config = dict(
    n_mels=64,
    codebook_size=1024,
    mask_prob=0.05,
    activation='silu',
    qk_norm=False,
    drop_path=0.1,
    optimizer='normuon',
    lr=0.0094,
    nesterov=True,
    steps=9000,
)
Rows from block 5, named by matrix and row number. Rows with one number belong to one attention dimension. Each number is 128 + 24 x the weight over its row's rms, rounded and kept within 0 to 255. All counts start at 0. Numbers have three digits each. After the name is the row's rms in percent of the matrix's.
# q: attention query, key and value (stacked) (model.blocks.5.attn.qkv.weight, 960x320, the q third), inputs 270-319
# k: attention query, key and value (stacked) (model.blocks.5.attn.qkv.weight, 960x320, the k third), inputs 270-319
q.20 102:136129147100115138157119140140103123161146126153119118121101099148117184120138137100117110124157097125139108112123119158156132075146124155116154133143
k.20 104:126115125124111166099141112133153107136089113147133107145091086099098164115185135125148123106164094143139164127118156155093089129152130107089143145124
q.21 092:116127133148089146112110089121124122105110117141134129113118114125152169092135118187153127151147127146141107087118111139102113101098123146116124115124
k.21 098:163138151153156135127135115167100142141114158135094136102131121116154169105107131129138126147105094139115106086122125185114129114104136115150135136091
q.22 101:170126134101122129151123165132133116121186101139154137135112127139156178149146110118141078135072110141111135165148134128155136068167168104159105110125
k.22 096:113141114138089136111147140105133172182158154136102103141144166123104113163119117156152114117128116147174116115092111137100124114121134111098096121122
q.23 108:094147146118117153086163075117150155153149110129130145136134178083145085160143151150134161101134097128152152118109114158126112133090103179123138156123
k.23 115:151107142124132109126173139095121128101122157143130139164136149124162112144141112136085129140150102120121137154132130122131160089136131145109176162101
q.24 088:136127156108122159054174114120099136113114163098147119119111136121129131134164152130136119132116175152110119142140169076135106166133140117072105095143
k.24 088:156113126106152143149101099115121131126149131049151152115148197069112117110097118129117109103122118151126140094101148178131101105061144101083130092109
q.25 104:099106163149124120095150105082146152110142101146075155137121131157117147132104111174156172153104140151159130127131130110083138106112140170139111174107
k.25 110:126098147121136123130098137106129126154104080166113144128160115125163106123150137121173137176082130129112137146117097112117132129132105120180135167077
q.26 097:162161130126114120139161114129095124138148123141118138163125130121104068100121117154141136140124108135104159121124110140109118159157135170099133118110
k.26 102:125112101091062120136149147096103124101148120164098125160116113105138094141079116150116087095183086103178131130161100131116147099142069153136139137131
q.27 100:140120110154105153113121179107138164125103137134168136139115138115120097144117157101137083120136131177141110122110129147130183188142129112092087116128
k.27 106:117137102115150083134122124177168115111124122116111137162154155173120076131077115100172108108168138178151119156121144117137172136112111118068125109109
q.28 099:158109123135120129130114124126163149147132107112113086140138118093121121138081170107104115116150138118110143153149133131131122116105122111114092121074
k.28 105:144118144130126089122155155117129111095137104131107105113141105137082115133179097103149118109106163167118123149149140163099122151110122157122149153109
q.29 104:094130096106142110141131147137157099185088101151171099165121155151151152122158134118162138122144111143174174126123124145088137147138177105106107137143
k.29 108:112158121152156110146150142119132145107162125158125119069114132173126139149102111147119105116123118073143110120137115137110140105157087107125124137138
q.30 098:093147101125118075132157194113150110138142093128131105149173096147146095152137124133087118050104116154134110135091114187104111109125133128123176082094
k.30 098:148186123119151118163100134173141097101101124121124138083119100130085108139079136167109115102113145137127136131093118136113106127076129112087150137133
q.31 101:114134140103100108124116108085130120118123124139149122090078192135103155107124123134163157126127141129132137100111112155165119128150160150176146129161
k.31 093:140095138128140078138089102159134156090092157209117137158135180130147125112154156121118117124182128124117069124128109116151130136087113144149125142125
q.32 095:119131127103131185164175186125080123133123125119153149173142144162173099098147168120085090118160145097080103150129146139170141166146112146148180132130
k.32 094:118154161110136138157100074123102116134112117083088130102122174152125148133136166134139117107116113151126130180123162123165122150161164088152101121135
q.33 094:113106102127124165117107121099139161117126115104157154130172138123166088175126121115125137141160112108145155162107135153109135120100119132127110151136
k.33 093:124138159130173114130146127123139126128115132112117104061108124116151169142169124086104168118101115067118156118134119110105143147145101133129129118103
q.34 108:137102101092078112140113146129086131137110137166132128135138142160122131153139139115137129110129119096147142091151164133091109132115115140135114157154
k.34 108:146166131117155089146142136097143123114155115098096108105120127111124173164141101138131107165120127140182137175091148131107120121137137136150137146163
q.35 092:143125157165129119159118136120107111064133106128119161158149098105131102105159164123159139160121094107088136120147125146168157133160118122137151116106
k.35 089:156154113157131114132131115105075098118163172108104168128136102108150113105093108185109126110157117163163159109151139105154151144123131154160123127171
q.36 093:101149125147119103111122091109122116098176169134139106153087120120084154146139091115107101133133145106168140088070132126102142164121110128145121117119
k.36 095:125148143113157125093119137118077124096147088129142149120203119155113150119081133127169174129151106171142158148107154137093153110112139178139134109125
q.37 109:121206107141117113159101125137118090133105146134119120147097145141132104127164130119156121116134158117158089120109175088106159076127088091138078169114
k.37 107:166097116141145116186137147103102096067090143147088107101057133133102103129111118105154114153124119132147131128153151086122118152084134121139139089143
q.38 092:131133156102154085140126166124101146117111158117110093090130099137132137102117159106156144170121112149141094172135088137164102120109132109164135130110
k.38 096:168136124111121119116126148163122160121109129170162109150127136142133140140118101128168144118105124173117165138086156155092144079128109171164135101133
q.39 113:142149132122110130155104176083146077138141148117126113083128103091120103156108158140137144137109150132151130109136146113115113123143120120123105113096
k.39 111:126123111119092131117160151134095121115115144130116128128102071107157135108090139101119159076133171155157158086084166090168122123107074149150098077118
q.40 097:156130138099134132096146191106113105171115133102099141119118151099098124158131117120153128206130143133153123121165129124085165082162128124131112166100
k.40 098:125120106132138124141107169134159156125126134162141166070113073154152140131144105128132128124107086185125162148090159112112155137133147139118120124116
q.41 108:096101135128112127162104173108118134139121082166115170145140124142158136172190169128153160126196136106124152135122147100111153104160123104157120103155
k.41 110:102107139152140078106122130069159121100153115140083119154142110159116121150128128128138147145115102137119090092080129130091160075154174160151112105160
q.42 095:134173115158135114105127080166110075151163138117140102110113149128119198137126123163092130108108084169125124112121135132156092129159139107145140113157
k.42 096:126138089173131095104144139156119079146135131124176132115126212117133145076089108138110127094124124136107128108115140147100124110124067104123158157137
q.43 098:134168094112163136099161147088165115127121177128109140109114108134157082147107117079161115144159127144131104148102116124133108162134165127146104147121
k.43 094:138098139122095150132133133109082146167142144125108148124145122149130164124106111127140170150145096152102092117079130145151132171093093113127118133170
q.44 102:102085114084098106088123157096122135160099083112143154107105118162155123136158143129104122130125142141131082143132133092075146093191109135119132140121
k.44 105:073097127122113151136091121133167143113113140124113120093094114154145142113140142092122136155091125125138112083107124117132119177134161159111121149100
q.45 104:129131147137135142121128162145150154161161142128102145155134143067135124097092165122131130115116173141143143137091108134118147184084116131082096117142
k.45 105:131107094126092160118089112138154134120159127115120157100075126092162104146147125160155148121142140157123091154193115120175131130163130139118137126071
q.46 112:107155115112132117100127083117086141166135130145129136166114177116152148097131133164132126173108109104156112132082059169125121136137141119148067169121
k.46 105:100105165138160106146116115162174146164144110117104141102176150151116145136106139113071132144101113139102097146149118135111109132108106136122164140137
q.47 107:111156139120164138167142190153157126109117117066115123142089132106121075117137129193130130142127104125100168117114128125157167165132126127122168109111
k.47 102:182163099153148122144124127144127170154129106147134114191125108091115089139093161106126117099138124165139181138126199129169160150124136113125098104142
q.48 096:114133161135126113107142103137129125124155106098124155173180122150109119150078112149118138145127146117120116116131111130120147124122132128126163085148
k.48 093:105110114147162149167140112153116121182131179112125183101146109126135121092099120144118095114181097158108153124126096116151085124121149133184125150140
q.49 093:156147085110186135161110118114120108093119146131104099080133166132137113090145125134149155145117152124124150138114118123111164090126164107133140104125
k.49 100:126086089127126097124134130156119125133095123115144117143166090148149114140099118162171125150104143110102124113125106157117117106111206127146143128125
q.50 099:106116153096121118144093155114123104117163126076095146172080151125115122134125081154135110162165129167111143147129124107157103118086118113150109112123
k.50 099:144129126114149112119110149100122172102140092150149115187101126118111104138141155102128133136148126139080161105137104109144135101161144062130168116141
q.51 098:136131109138154107177114186091165147160126136120109145186150108149122102103150124147125135134169137153131114135109087122135123130153128153170145070147
k.51 098:141140140136115139114144095133172163141110126082113129162092107126151106105169143122117129100108170112095151181142147150077125091148156136151122192110
q.52 104:140092106133116127132109130118117138085148128130141127120100098102125125098106099142141135148131145165122143138097134155165136141190138105167142076146
k.52 103:117123094103149092165122169118138115138107154083146151154123136111117150168143110110160108112110145156121125119142074110114101127106130161127155128097
q.53 115:110102157131121154120153129159110135104137135123139135131155111161139128144127142159158119147130127103139189088125114104142128153125108154130117116142
k.53 109:144111158138144083123129108124141111160144137128141180126120146127096126122107125123083146126077082156092126156153091113128107131127118170123114111169
q.54 098:156143086133149143129114134157134100128125127055159130097105089093089057125167131142073098128087146111117131113126089139111138108154113145139139112138
k.54 100:147129125134097132155121135129115141120129114100136112126097152145096089136140126150123117137110127118148101144136176099119129112136149164121097125123
q.55 106:150126136102110157108117143152136132105126133118129122145154089106096132160133085171111122126094123161110130151158077123129107145119089100068131141102
k.55 111:150145119128118156145060110152125133134131117120114152162109117105162111121141148098119077132142124122125167100138098084136149134135096125111113154124
q.56 095:100094093133138117097118149123112136094132144124130079086142161131149157112133145106141095155083119151127123133121139195107121129101150153134115161110
k.56 099:160121081102139122132115106134116099144082137129154101115177099139135141166115167142088155116123102128156155135113112120094089140095117116117156164093
q.57 098:172123080137110218129138074165105108128130153129140109185176135119145121146124127111106140114167119114114107169146113121156128109134117143101113131118
k.57 098:149132091116120139164154101109137096136116148129126173142114148156159117171169118153112138121138148102150093131194080114163104107137118112091113155136
q.58 093:098116155151085142154109156141137091147133133079134191078153133145153171165148172079106177109104111127142100128134109109079155110145120124157149168137
k.58 090:135103144133131111109143125100115126119153118154099102094127128131120124097183135140144167102138088145150115120092130148099139111160123151121107066135
q.59 098:103129120139142168123134079142147128178167147125144117183141127157127130132099100139160137107140133118143127105106091141153150137135124126143159102102
k.59 100:124141115114127132138136110127111142107099152118129125134126124097139136132140108154122142112111143129095109147159101162134103102188147122176161114155
q.60 096:119106150146141093176161116155108157126112111128106136130108187128115123143115111108135128103156107159110102122160151073108135132163145120131115115123
k.60 097:109180128105147126106121127116132152124106105147137126156102164102142114136174095106137159134148169154077072152133097153153138186141120135101103145103
q.61 103:105137135103130155156147146139173119138123137128123122180180180123133160134148119092098100134174160110106123114107108094128146146137127126142164140097
k.61 101:138119129132151094117115122111158149128172118103087113118131164143136141160148122127148114127091132109116112120128094114131146134150173116170183093156
q.62 094:196115109144112195151154148093085121105090156144140119131137139098100120139105078157123105139132139156118119134128122112097127118149121102117080156135
k.62 095:135128133138137175138149124110154082109091135136128123122127122117134151135155118135146114154110097110108142156128106102089129126112109088161063127111
q.63 094:066114128107182133144142131115183128152124117134108140143138161153158140132122198094158130138129175120125134112111136093142123149102134119091101118119
k.63 087:161148153112150094121132127130139109095091154115125094128177155131149140148135111157105167141148133107075076140115122139103155111176122116161102111138
q.64 100:125148116131129108113154126126103118141094119140131118159093145157151146165121127142151128098109134137142148154105162116121153127106158125103107153154
k.64 098:129157111105102090104116111096092146184105159164172082114122123155109111152121115103110088114116114175165192133111159119173131119089140117165090131119
q.65 095:138116153146121074089139133156113127117154108091123142125132122157114100120113159158148118075095113107127081186125094158121117085144128149108110124128
k.65 095:116116134079129115147142113104159108164112108133079153160114133113125138095090135108136154112142145152120083166160159106148124103145157147135165119102
q.66 095:081179132119129110106130156131145101091132054113143171151124128083113172126151143147128129110115125143095127087158105085128167133172145139116119092068
k.66 092:128130120124118134162144138140099136130137090149121163161132102135091100123084152122141097127147127130127125082116120133164109096115110083120122148144
q.67 097:118124165128126156156084161108113105118163095069084144129130158125160128147113071123114145136153108129109134121136172165127160131159123134127103127125
k.67 101:148136116128176121103150142147129172124142110121147083146118102162141090109128179161133098115136138141149130120108119144114165133153114102144106092106
q.68 103:148113125110136137145124151151132165131089173112100136145109123157163128104107148093145096079084117103142119103125107121106127156152129102132115145144
k.68 103:105141137106141133133161113138148078148095127136086151102085145157091216121132107124147133097088110090142090133103109094084136143199153132134110136124
q.69 098:147143117151127085162118154155104104144093099183111127171092122136109156162088115148097124146114123163125118153099143163146130119081109127132109124143
k.69 094:119164085140104098148126145138140146117120116163129169138157133125134128141105121114135134096148145162116154136105121148136118158127123117080139170123
q.70 107:145134150148095141126085173160172181142140118097172147144145079144092180156121142144110150067116102139150145141117100130114140145118087125132155148165
k.70 105:097128116113125122101119162123119161120127137136167127163100146096118121090098167166106137132093152114196110135129151122155135153108130145111109120166
q.71 091:139111108128133112164113111114138135148086119130109112082139109142141115129161099112144085102125126107089090115138121102132148101147126128141092104137
k.71 097:092101148113114148166166134142143096113158079143143173111129121129094165146135120134127126094139121110151114134103142127108108062139160116156137108077
q.72 099:180173119122098122133119116124146126144126100124111079115086159110176130111133113122159116124159141159125108160134133133107155103156139090149090106129
k.72 093:131158124109122140140135156114155158105109163151093115115148173085122191158119118117121089103136143104154137073122153172129101124144144092129100146119
q.73 105:151132126133149177139150142143103140159098107172117146175129150120153079140118157111166145096153106117162106141127136121166142127125123135126139162188
k.73 103:122124138119130128142161118156122098136152138166099109120098154134126155147129132095124138149107150135154120151188156116113128139077121123091114125093
q.74 094:141119111134132143095112115109101111114154104093112137119138105168131145128123115110135129124094127115097132169109148124128100150152146136137082123100
k.74 093:143158145101181065101133113121074079142121095121113146131164085176143144132111138131155109115110098092085106147152150140142162140128154113161122119115
q.75 105:099070139161116141106125164059143124142147126136175121095127110090119123111139098107132128143105152115116165075136169102130149110141089123186120131156
k.75 105:111092089186130137057119158129155167115137141116178115132081107082107107110128137174129093141141146124140131143137134151134138070099115123130097124143
q.76 094:103137156118114129115119140120138122120147100108172143088138126105100128132142137155115167132125160144096147111178095144106110108122122112154195129125
k.76 094:124112129136138124103149122134090130104101113129122110173099111082150102130098123192128113178121101143106140151150127153112145106179115116096105117169